{
  "model": "image autoencoder",
  "encoder_head_dim": 64,
  "beta2": 0.95,
  "lr": 0.0021
}
Rows from block 5 of the encoder, named by matrix and row number. Each number is 128 + 32 x the weight over its row's rms, rounded and kept within 0 to 255. All counts start at 0. Numbers have three digits each. After the name is the row's rms in percent of the matrix's.
# dw: MLP depthwise 3x3 conv (encoder.blocks.5.mlp.dw.weight, 96x1x3x3, trained with AdamW), a 3x3 kernel
dw.0 103:102093092090137086100104091
dw.1 065:155161150168151148151176167
dw.2 116:107164131177143179127174115
dw.3 117:148178139130095190140139160
dw.4 102:140130127133221141121141127
dw.5 144:127120122146218116143148127
dw.6 097:137142132205120158128172119
dw.7 076:120169079115151183152100122
dw.8 083:105094139084057119140116115
dw.9 089:163158135119191138161091150
dw.10 093:158159153150176164166150154
dw.11 132:124119126125219108140144133
dw.12 103:127167138162164175141181135
dw.13 084:158071134145159076149135152
dw.14 087:157162136142185131172167139
dw.15 082:156100169105193122153114149
dw.16 108:109099110114151097094058126
dw.17 125:122130123126034124123142122
dw.18 106:112094097111056122098118108
dw.19 098:151138151144046134156140142
dw.20 085:123081139092076105133080131
dw.21 160:126126131112034135126137129
dw.22 096:122093142088073156141148085
dw.23 076:131152130182105175144179137
dw.24 081:129105111113171180103179148
dw.25 069:115144153162208125115131149
dw.26 105:119117123112218109121112119
dw.27 064:130120110085052103137107135
dw.28 040:110177100113071156159110113
dw.29 077:120153174082155179119100119
dw.31 111:120132126111045146103097131
dw.32 125:144162139172190150140163137
dw.33 141:138125135106040122115102128
dw.34 088:105081109102154093133084088
dw.35 075:114141085155145193106139095
dw.36 071:129127144118217109146121142
dw.37 125:125165131150137163138202106
dw.38 105:131156117123216150129136132
dw.39 142:113072110078115098102095114
dw.40 118:087130088141171106094122080
dw.41 067:096119130148128128188064120
dw.42 120:119138130127033127124127123
dw.43 097:131178116176163163124156159
dw.44 132:130130133128032127129129132
dw.45 072:124105141173158115168186108
dw.46 118:121129129134034141120128126
dw.47 068:131133150150212128160118136
dw.48 084:167148130083078156124088148
dw.49 100:124170135175097182137163120
dw.50 083:156159141151190161140168143
dw.51 088:127102123119043105127105144
dw.52 088:137089134092053112135109128
dw.53 149:159156170168095143164155156
dw.54 119:156161158162138163155171166
dw.55 090:145091132071108116171084136
dw.57 091:146137142117215144143128148
dw.58 097:115100105107062099115087111
dw.59 093:119092120089179088110088117
dw.60 060:197076157122145117119135146
dw.61 112:125165143173098174142177121
dw.62 114:145160144173164169152170144
dw.63 094:118126140133222121129121134
dw.64 096:153078111060160124118124138
dw.65 093:140178145108080153095090148
dw.66 112:164145165156122152169172163
dw.67 115:131116116141038112136146138
dw.68 069:113139146111200159152142091
dw.69 059:109140172147117076158098085
dw.70 139:123129123129032126125123127
dw.71 084:140146126120216137139117151
dw.72 091:114105133198136115133185117
dw.73 136:132075142096119067145097136
dw.74 115:105098138079140075125083111
dw.75 136:133110133126217138137116151
dw.76 095:143171146167124170153181137
dw.77 104:101110111134170086109066130
dw.78 108:122129130121033122131127117
dw.79 127:127129124128224134124131127
dw.80 086:119085092134080072135117109
dw.81 115:107157153143207145151129127
dw.82 112:109089115098103079107081105
dw.83 127:110091115092073094111095104
dw.84 102:139131147141218142141131134
dw.85 093:154152137159207119125148139
dw.86 053:177162112166132174136134170
dw.87 103:090139091137148152091117067
dw.88 082:135108137119219123126121146
dw.89 085:141138134134219120122112141
dw.90 082:161160150166161142167170152
dw.91 069:139070122117112070110092109
dw.92 067:132159132151179191101143119
dw.93 093:154195112171090123115120112
dw.94 077:086122122169154173111151081
dw.95 116:131141126142218102129120129